python train.py --model="model that answers yes/no questions on an image's attributes" --dataset="drawn branching plants" --train_examples=72500 --image_size=32 --crop_scale_min=0.8 --horizontal_flip=false --questions_per_image=4 --encoder_arch="convformer" --encoder_norm="rmsnorm" --encoder_norm_position="pre" --encoder_activation="silu" --encoder_mlp_ratio=4 --encoder_parallel_block=false --encoder_inner_norm=false --encoder_patch_size=[2, 2] --encoder_depths=[3, 6, 3] --encoder_widths=[80, 160, 320] --encoder_kernel_size=7 --fusion="cross_attention" --fusion_encoder_width=256 --fusion_encoder_layers=10 --fusion_encoder_norm="layernorm" --fusion_encoder_norm_position="pre" --fusion_encoder_activation="gelu" --fusion_encoder_mlp_ratio=4 --fusion_encoder_head_dim=32 --fusion_encoder_fused_qkv=false --fusion_encoder_bias="all" --fusion_encoder_qk_norm=false --fusion_encoder_layer_scale_init=0.1 --fusion_encoder_parallel_block=false --fusion_encoder_inner_norm=false --fusion_encoder_positions="rope" --fusion_encoder_cross_attention_every=2 --init="trunc_normal_002" --residual_init="none" --optimizer="muon" --muon_scale="match_rms_adamw" --learning_rate=0.0016 --momentum=0.85 --nesterov=true --orthogonalizer="polar_express" --adamw_lr_other_params=0.0025 --max_grad_norm=1.0 --ema_decay=0.99 --max_steps=10200 --batch_size=384 --epochs=54.0 --lr_schedule="cosine" --final_lr_fraction=0.01 --warmup_steps=200 --weight_decay=0.07 --adamw_weight_decay_other_params=0
Rows from block 9 of the image encoder of a small model that answers yes/no questions on an image's attributes, named by matrix and row number. Rows with one number belong to one neuron. Each number is 128 + 32 x the weight over its row's rms, rounded and kept within 0 to 255. All counts start at 0. Numbers have three digits each.
Before each neuron's rows are labels from the 100 images, of 14848, where the neuron reaches its highest value: "colour at peak" is the nearest of a few named colours to the mean colour under the peak. Only what is clearly more common there than usual is listed. The data: drawn branching plants. In brackets: how many of the 100, against the usual share in percent.
# fc1: MLP up (encoder.blocks.9.mlp.fc1.weight, 1280x320), inputs 0-106
# fc2: MLP down (encoder.blocks.9.mlp.fc2.weight, 320x1280, transposed), outputs 0-106

colour at peak: pink (32 vs 13.3)
fc1.739:156093143114096197219113175146152160106105077134099155127089085122103169072161105104111102155109138133147163132151122146159069158115103107097124132103130090110152142113167152100097118106099155159126131088092087148138083137072122111099068073224116122131108161126104118126115145150101163094107078171131150136127104061109121
fc2.739:125184124161151086079174071111085115138159194131159141182143169121137115150113165132122149109121136108141077128134149099127172128161152115151160148144111168102122130132118156167162124108137113113117110157157165160062140153173165188160180151059135121150134091143145148125125141093151097162141132092103104132099180170169140

colour at peak: pink (45 vs 13.3)
fc1.285:122113111106157169156180167133116089102082161095135088128100099095186116161111176142104158112117177066080159091167089176149134105094120137088153165109153110087165132163168217099128095139124117163093126119114079126125138175111156119066111095138155100134136123106132122138187192104142190185105123122106107125116131122111120
fc2.285:128086154126148079121124102158116155126155121135104187124159175149089143119133100085118122121120047121137123144101158086133142154126139109163127079100091120098133099170122108131092098125176098096173122157121183136106154098141161164130104125140133145126140113125124154111093081163169117078147120167209169126135096146125134

colour at peak: green (32 vs 2)
fc1.133:122147122167146113102134123149133150117188124110161097141095186139144088131156152153175151170168108090167153091120125188099145136185142146160182118128155140177147109111097086108172114027113212129186065044103145174165153141127149075156172113124142139137091099133121068092195134109173110145123153184196104073157093121113088
fc2.133:145135157051095223124124154155132075162186139101109115106153015089111155180118086153161096120119123131079094142137076127103157152086153089128073062132109119091124182136150152138103154138128086091140146167184131065095094083145156103082092145164116112123102138129118181145114145145114185145154177112106181149079107065144119

colour at peak: grey (69 vs 41.4)
fc1.525:099129135147104126151144069114110137110155163116157147161154170116108110125155096138155097102140164160101147139115118136157104152069145171158102104118118127064132147156147095157098126127082158192132162068121109182134183123139125143156140075147155102096105166074114119056157101051197110109150142105121108108095120051145137
fc2.525:098167123109179170076139171124123154109144103175171109117089082173149126193131101138172145123160146105155113164127105131174185027136129133145070103111117148134050154160135133107107157127137113127154134123091016121127127130113132119121143184149110108183094085073129176119093149132112131130188143147162134151171112127099180

colour at peak: brown (46 vs 20.9)
fc1.385:098099076183159086149173091133090115159068127106143129153100115081112119142124128099144142127108105097155157125152126117164127161094145135172118133095125123118213119090111164134165161174118123144147114148107139023128187070087178066147124099125097132175158198118136153102143119125123141150199100079142108129140115142113198
fc2.385:113165148068139135164111116117148116093173132088099095111098095154146109138141127137096110130178189172158157104068109122122130121158128142080146138146096101136091114130135089137090165076120151133156142102098114183114071179166089175123123120108160120124114079125169114048155131170191140109087086174081165125118182107121076

colour at peak: green (74 vs 2)
fc1.692:058138147123140190119137102134150143161087122148174091131105111096064083147122117175117232114131139141186117076158107085126115064131152104100100147138081124077137089140149083119118122122104136137143134165123129102137130120134195123180093168077093084101134156077152151167089133101082196152118090079130152140048122164100111
fc2.692:155111142131166101085084093147128119139143048110088164094109092157165163123180056162165110106069131131121106141094143139098085142105156105132123119161129144114109157100142114105179071166134142103137146103129121044131140155168148125104160089168164144117166054181103145084161100173128120167095139159124108060164129129097049

colour at peak: pink (60 vs 13.3)
fc1.633:131149125152044135147148106124125145074119119167150108121128132087133130133113100131096180158109142106139150161135093040189141172141134077096154126166130079122119114148123129180111087109125150139150136123122077124169122152134196166153142051188195146118107163134163184140111088111137099090100140080154143099150159125168101
fc2.633:177161166120161131084145146185109098161137154116159139121133074171121119061118129085129137086121099079106079088091110202096121117141193180143123163076110108124158148147143125100099154141117132154148134130113145128099171164134062088116148189077102120103173094128090065130124162172108127151126079178109160142116148173099102

colour at peak: white (42 vs 8.3)
fc1.363:145146177138144164153156129146148057091074154127137108164154138149132176122109092171133100131142118094087124146153180157174114139167137137106174171111083144128135163214084075099165061213124128133118134079133163102159193165097113061120110125152107058085185150188162138168121147128166089064115153159105120136141168154122132
fc2.363:118060121082134117092157102115127154160088127125096110142131135156117172072065139140110148117162109142114106166106105069143125146075106134135078137127127145166121124115145153108140102090127117122096119180095104121111147090157154127105165097130152102136119096116165180076129142127062165149175189117063163174136123146096112

colour at peak: cyan (30 vs 11)
fc1.699:126059114123130162092080126164168061151153124167129109138166131097134127141102077140111123160106155139139086162132151037132112099123115174142162170072026121075096118136107124155118084104118130172114159171134148139149141084158173084092130136217094089048115101113146154089078154156076096138130147171162154142107151143145117
fc2.699:079169128100163143145157089107139170178133143127120154152129165188104077139119127113093172099113123109142093093135110165091146091111177109105045123146140097158150139099129127061083203153164092130109094141131154100134131127150099080146116145090149092213159159093108140132173103087133061137139145135100146074104121107121122

colour at peak: pink (31 vs 13.3)
fc1.79:118098096086096133110177097095197081118118079145103083154149127102159178141157095116098128139143195138142072083111166078082136111160100162105082132112121120116130148100148138115128153084138171146095136113064148152146163110109156090109127132177090098169138129103112105104184083125144174209214194180077094072111192113176163
fc2.79:134085107150139162117125116174089092136095108144091119099128100178115123149067118101163101113069133185127162135114084150118144149154122145112139170125160048088091109137163194147122174147103096066125109206112109105172105088091120124130111100140122150104111071211082196115166126154115143059149110132107170185142134133145137

colour at peak: pink (36 vs 13.3)
fc1.353:168114139179153130152089112124194131035082156141112179130047124096119168108102126117106107116126178139132135111081150164135109158142169168084144101084128168110127132093169180151118093138117099117119070142127097149127120113146127144174086159141136167134118139076120123120169124176146156160162114117141066104117179061130196
fc2.353:129103074091105169101150085119009127119157108108136092135170188159171094157119126114201115135096135108097101142121122113115162142120102147141119112128113095140162101158118093138127147091147170076128163129137101130108133111151143170132107136130189137077116054200169116136128166091139138149167104128123187111114096150085075

colour at peak: pink (34 vs 13.3)
fc1.519:108130088151107183154102130151128159043129187102103121168147106048093164097120168168149099141089112166047148090158098115155160140089122058168156111136142093120139163185132167119192080142110142085155156123107079114100106178088159093118123155155145175096180185083089131154152108171156162128114150108078121157107136117137102
fc2.519:135121187113200123118128107134060142157139066145191192095120124112085141102137181129156124089150142085152103109111145146158091078124140148108093117107149128110111145072153111141132197111115111144133110165126202084108064142142095131117091101137171130119108154199169180179171140120081129157123109146132128121107108204180136

colour at peak: grey (74 vs 41.4)
fc1.216:067136122129229156144159218134109089134145180123095115117202138121144124142138146122066179142073116123079118142165101143108184161123178113142161108119125096130092155116128133104131118090145150138196152173111113136113091109116138119162056134148088142105109133180143124168099151104096198124150124186134162162149135113125167
fc2.216:148081148139107076159092117177166062203105126139119145116150137155148161105152146102171109137075109156168154116123132094179172134126132193148096146132083137149108137167175112073139117101196157083154126122119146118102126111122165080196142160159193179146132099106120112094133126082132048114136225114184133102130085140106084

colour at peak: brown (44 vs 20.9)
fc1.378:121076098096087189110097100156133150130130097098119135081202112115122125161105134065162153155078108138124110116147122124162115166138115144118020106143120184143148111100171086118146106138133061133142143173132154086152177086089099154122141127082152170183119154098157053147186147132088094152118158142120152113090083115164131
fc2.378:127191162123138102093168155092133154148139166203115135113095173118181129067110120150079091077103133105112146140091087133163148117051117126158101141163142099161108115150130168202110127139118153166131053145144097113138140103159121142141107120068197141101145058109108109164121089103138130125165112112133134222113110119128110

colour at peak: green (45 vs 2)
fc1.115:124064141063100105133112112248126114025121163104115177096120124104122136143126063173110140119106124082113145149104163129122088115137110137173143136186145120172140141110156064103185093114066157163200138092156170092145076184151137132128222093078135151137145063086178123086131117191147115096147123112149098102142137116153072
fc2.115:148169098198155164130116145073095118188100063133139104191137105141104149084147132129156107138119155142151110113117088095106164118126101100097125121099112173121115105168109193139094160101120056126082115167113132078157198092127100080138124127156124118112104101170066134156142106109091074143077144090118189086127111133107121

colour at peak: green (42 vs 2)
fc1.56:116186085181047153133166112138135132113145110094143133172075134109135123162136166116107083122110107137135150145126111126148143107134155148112134121136183100129144106114187076188153105149121137105074146154158108064181111168149122111176137146121094119102107185112101098099162137123069154100108157107116107098116187062109113
fc2.56:139162101090161128156113096142103132109175144169079163141136082096097103168103117137139105140039095114094165121136131180083094145154128068099102119100059096046117181108098134130121117136116151190114132139096145105111124131120163148130098133166124116160161114105170153087141142154135120132115063160131149163146097190101109

colour at peak: pink (40 vs 13.3)
fc1.487:114131161161170143081147176191143135134223131140166095070168111068129088086167108069126145125070096121165095117146094116086134122164146126164113100203162116144101105123128129126136108096164088131162135093097132097153111145153054170096126052127155130109144118127149205115129133125151155150131088090132074141145119123150123
fc2.487:091092124114098125175154087142145164112085043127111135176124166100101165129097131147113130141184101153140128122143143089109105104079132108130122077114130130130127163141108133136088163118137124109123130146125082165077116122136154075155171142139079176139134171087101021124112123178129128141139180109101197135167119117111127

colour at peak: grey (75 vs 41.4)
fc1.563:122124157121081091164110183192132136101132089129127090075136125113139139204104162163164137089120154104125153144077029084096133176123098086102126151056142106111144056145150156143130194130148116176099104119198085113122111133138113138140093141117110170163107120141107145142137087112102126154164086147120151141092096134110151
fc2.563:105124112133153128071075046094146125121115134133141116143118123140137138095201128058109082106141072088082138123148193137139202144137092158133130149144100094151137152131126065074134116067151152117172108139056172162136136130133127188101134160122120120193178125124126095113138193128140155144101107051138127124129126122091076

colour at peak: pink (37 vs 13.3)
fc1.716:151154135131149161137064116115137075160129098186073151188046169190096185163131129139142120118099171115142124140095079104098185118027140191120149139178170166118175119130148107100141134102178129113091151118181123127078096123130143168125146141095162157110166116138110131137098192051129062172139188118148156137136116121147108
fc2.716:141181139103110112147111115137109148105127121134088127124164030122155140096075080144153117157133123150091176122109164164080128118108192136133127155125146169126184135132079094109097127126168122167119124144141106148177158146178159149130179157135120106104031152124130139109157144117198162156139040095132145107100132067097167

colour at peak: green (41 vs 2)
fc1.390:109119128092201081147121081153154169115111096123112133082121129100128088096150177149112120122142152131084168109126083163124151108087110115132145154142121125212053131152154076121089101087158118155135088194119158087174104167136125120222158116170144110116098157089098090078132092125132166126140153105179119107160145168143126
fc2.390:122154096121108120126104163199050126121155146103161123190088038184088162198120107097134121165112135142105116141116133111105136149100087093099105062112121127089158136117114177139194135179087160145151125077128133148056135160120131115072114114058118120142136110193136128163102162125123085124100070131082201125065137110095146

colour at peak: pink (31 vs 13.3)
fc1.765:143206178158116110069122109158129158163072141214173164142116102137151134118163108140125153121130129100136170097155071128128131105152164134189148156128121105180132159119132145126188129089136120137112186170103095126127128160133075166117165133147144124093167120100140122114144078106080091065169137196097119066116193129200132
fc2.765:085128136150104162116118157169161135098119105137159096122172121068187134111090144104093108142096104187120070142162122145142131143118120104112139129150151101104128133109152057164131179215078096133147078113114143083155148119095109111180144151119099153093140145046072086104153117097196173169124083127185168153112161165106145

colour at peak: green (48 vs 2)
fc1.7:145135175124144166156137111145091159106121063134152117153192157124048117115123079152098087112102136084119144135114084060090126114177140103110123147112140122180127104141059119098156082169101158145103181072038120117158105106116118119173161129130176148092134135086100124143070124186103109147052142197115161124169145123144082
fc2.7:095133105140149108063118145110156077143176143093100144052066093091123119138127129154131181123077140140119085116143106160119108146075139170123096119166099111081155163160159138225105152066109137137112079188141111068086193145095124141132049100091053130127146081076164163126127109090155136125151116144108105121087108162077167

colour at peak: green (43 vs 2)
fc1.620:121092121116113135129162139160114145163122099129117147087185145147156074127126076135174121120148187144133080143136116168099154179131061167194083120163113126160103109126181084146117111073132105184113108108115178185127129144071101120151171057155118123157108067019170164040135168104089144141125184079122119111171109102134149
fc2.620:152063150100075218071079127138097047096131129148142123120083149145148145133135153160191127146150130105116132110128180075169165118146135140106147172101122140056167145140053141150095133110094171054160106134183131076102150130093129125161117125178187092149061153116119135110119156138080162108092072082159123100110055109119092

colour at peak: green (27 vs 2)
fc1.281:144148176118113134097157188104071121105081087143060107168121169207132090097089156131113064085120114100086174099080128082137167137116171108056111090093101099094155120155129103114162105147128161103109154131168180144126106142131089160116125150124143161151140103094196128106167109130125132050118126153104086178146142127134099
fc2.281:132122077111117107126074088119168088108186122137136138094158127054075150108194126141160186165072108143172070125158115140077073143120120114187125137082107179161130087156142108176112180110112117155089064139080107134142175148185160109131136076084115135055121108141113158144080162133102154176185122158155173089113111127079140

colour at peak: pink (45 vs 13.3)
fc1.689:119087071111123116110186123089138117106087118187205130168163177066156053160200134121129106169083101129175150142155086084077102104192170102135133094084121102122159090099162114153095167205075153121158102095088099123131162120097162114140140113069132169070201132102078128104084129129124164172071080179114179101121125130146109
fc2.689:167120154120090118161052147165149118073124156134116118097153097175123084104122110071076119084169125135128134099231171137163176164119114100112100166139077134080121194086060119104072131124159081152076138170178094121162131166151129116113136051201157107198066153107163165121126127114166124068161158152105122139129139126196170

colour at peak: grey (80 vs 41.4)
fc1.296:088056202145095082151172119118118124134145108143143090172103128153171098157160098117122157227143144121120143101133083088077152096105111145168099162096179092145125147181096171090101148113126104124180061141158098148080112151134144089124142133091119155109154092129148197087157148076064098064085097169135163201075146130103103
fc2.296:183224066159166158085130121105130109143151159132110142069178151095094145116096168180136141019070122101149108141167144158160131156131137094117109095149111132092122119081124103169191092111150154108067184116095164104158122097123137179108120057126126125127069139106125088186085095125180106189177134155121109069147135155110133

colour at peak: pink (32 vs 13.3)
fc1.455:119118111163228111131138135114113136138114182132165159156125124080120078084132157127141134146107081130126127125100153114156104126134128130032138088124114133158142067139193069144078143176128150178116092159084130122142176135138122071125081122143109137148118123153150141144116108120135137095130051072127131071089155119144143
fc2.455:128118120098060132102130133133074136136115076105114136080141161190100201143141119116142100089134138117115121164102124152128164133084153123157134165162112105141118211139096119126128126095093124099168136078168128161110099109102129149100136173100151103104110111094069130144100170120107164178098202183113132167158114156078142

colour at peak: grey (74 vs 41.4)
fc1.306:129132105151144122138200171136144161136138139115145085104159147111114112093108195141124062137170130151145074148116087108148114159126113159116163143161138165193073162102045171116154107093143079115119118066129087149129135060113131105212099133160115149136139060142132119155130099128118145138152111147087131172137180088089146
fc2.306:096139149168145097145120160147092091117154171151161153158130153143102023109137142089048137111092147094097116106136142130067109155073165121188136096180144169104209123178094153167125126094129144126070134167086158137134144118097157099161135129116155087070132097156128114138122127090162129098128114144127171170134139140135148

colour at peak: green (39 vs 2)
fc1.513:152121090115062091111070080115158126112118153174121073121128196153080124101108132131095140112098121074140121144135071144084151136132108149167184181134167158152150138156106170096171068123103216150177128100142113150114119110135101121136085096090175166151136140075131093132073073137131106134136159101160150105144165114109065
fc2.513:189110203147199176150101140172138134145184149092106127118155098098160117134158115146171162140175154177133147102158123142125125095124149114093090100162096151082124196146133113093109158105115036108106117099147082092175132127142179153160122107103098104136105131065127163153191129081117198130104149153129154145110107175105140

colour at peak: pink (39 vs 13.3)
fc1.282:099113071086164110181121151116127210078191145159108160138070112084108154122144094115138132121114164116110172089115131156112101129131125082154144140164149155107154126129171159104144159095131112118139183115123156074195115119131150130157127101163173117144092131059090144119129132077160082122055053092116152106079148136115124
fc2.282:121152119073144142130132093196142152161075113155158127116139092170111120088107119171139145095067115155116119150098113071154120126092175116144127128068143043170213152131114106146101137113064174166117095108122124184125160163059111083096104141123146192126182109143163152132108108156114186131144138099100135115132126090150160

colour at peak: green (40 vs 2)
fc1.651:126155141103177163126220129155059159153105096125109096127096159171134164167114107125120141094111143126059129072126131114164103154124180129142112137155122166153203140164170123165112127098117107152129134128118149086210086110160127095153157124143095163140122130091162080160090139115210156195179108174167182131107135148146121
fc2.651:132061123109169083088124135160194105168158092153158185156153075139126070159135120115122131214124103119135116115090145135115137147113127107128159120106077153103106136132082166128148139154155209119212170099112089133114178127105118121167119101121074143152084147147182158145099107173065059148093106073097131113117102159063137

colour at peak: green (25 vs 2)
fc1.606:174137161143165114092147141129147141072078015153157185154187166108131105103133121162083143117166182104076146097078069071139131109175103118126116108132112092133099122142155159109139070076101096177101145150098138135152129114154179105116179067142148092147127072119189129146120108189138141149089160095196128115154128155103126
fc2.606:121125127132135133120107118181070092201173160160154103119140080135098113105139066147154125131129113155105114097047088165076120141109135135140196159153093119113098159175105171139119147119087161140154120101136121160163117112111126143122141194127135152111083103149129151146109124113081119052141094109149164138103089151119163

colour at peak: green (52 vs 2)
fc1.666:099106135093101143071101143133153069165123062186092105151149140168102151055125139139165141190175109160145161127113132130143158145149127141093096115127090150096117135145153071107132090110126158105145136116154157147128164132117159148115172142165144123089135150083091176189142175115130169144120150179096074076132149139144112
fc2.666:169114150120121158118109148094077164113175128102078173098070032147138124169147126140162050076092129120121135163106133091105167092127153131137154184160179139135094175139166106135117159068114069157130118134150099146137165128151087084117105103157109129139007095140185102153126147109102153129116119100096131139107139130109126

colour at peak: green (39 vs 2)
fc1.239:170117086107141184067139132149127119126137079112127103132110118086167070103163181100164103086126153133142163019128175082155092119128120137174109136100146102135124094131081128111136113130183121137134158166163115092103102114126155114152181171075093128160121141109094149179153129122092167132164116204142143142109147226116097
fc2.239:137158134116170108094137081123175176134181155202114154166162146143122141146118078194129113141163074123139122150119107208119152132118171102116175082118115146075139078085126109183132142097109183141118109101081154153130108171097145103113094058151105104078159157151117155078128122136155058115131126055144131074115135068140102

colour at peak: cyan (27 vs 11)
fc1.54:173172098140098151162062155110082170134124179052055103152095164105125127096090121110100147157162099116146149139166123156136144098098148124139139069152084111110159064161104114115129119131116127128137096132139194144156130104077191138134169167176148122126115067117105141124129128150061131046186125084125112152131164162144185
fc2.54:150122135160178140143158101137149104094148115141202197157142147079101160150076136138095116099087098124104120165099151149093134138121155177137212098061208143134125154131141127134130156114099093078126101120160150153114159091187125129157140160092126134084062189162118144097100126139092179142095161137113096169099128148134142

colour at peak: green (37 vs 2)
fc1.713:162179135118109090172100122078174158105110044065082112203053133121127115138193083144087134106112135184134111121108056146144100121149117192120063188087099107131152102157118099141156136102100133114155144135100114143155125094136112063147201121088124101121125117103162206141112151122157131131105171153142133132133149144141133
fc2.713:096076078180115124088060153098090088174101132141151074085144118102077114111087207157185153081102150094151101080123130104093133155181129117150156149143170122150154130132112152140136118071164113115075208160144082128166113121143152137120059116109136109188114039069157175195182123132095127108129089109128146115113115082184102

colour at peak: pink (44 vs 13.3)
fc1.534:119138073099078197140128152168128134095142174080186200104091151157174108179181077080110152139127149118108147106143096092106178120162106076121101123098150132131148120160172145083161113100112132108191099104140093120158156104178142162188113190163137194177153096124147106156151098160099136105108158109098111143088127131146184
fc2.534:119111109131208117126097113090137151155138136121164105164173227149093178108125210169149086135122138162159059189083177113148103098089123120156121123164131134111179121150155128104143132062156182143092129178111149119112090171142140126087137134129135133094165161072083170126124188170137128106171180099197113120136138125141070

colour at peak: pink (35 vs 13.3)
fc1.736:111115059100098089199161201094097113102099087095158149094156137154129139155129090180122102148136104090135161101151120106098143151123156132054076115126089120127055167162177078126076088116144058121095105151102142116139072092150183160128144139062135167103173126117115087137135119101118158124182148092062098103095129152206147
fc2.736:116178156162120148095078095143153164181132110139152131133103186102144104170161130173148107102130161124156052153110151114147134143167085103134125094057109146186122101124117094131171162095185169173151115095162182157125105110123154131125145151124111114075118089129083159076184079157133080083072120132193173098141078060097121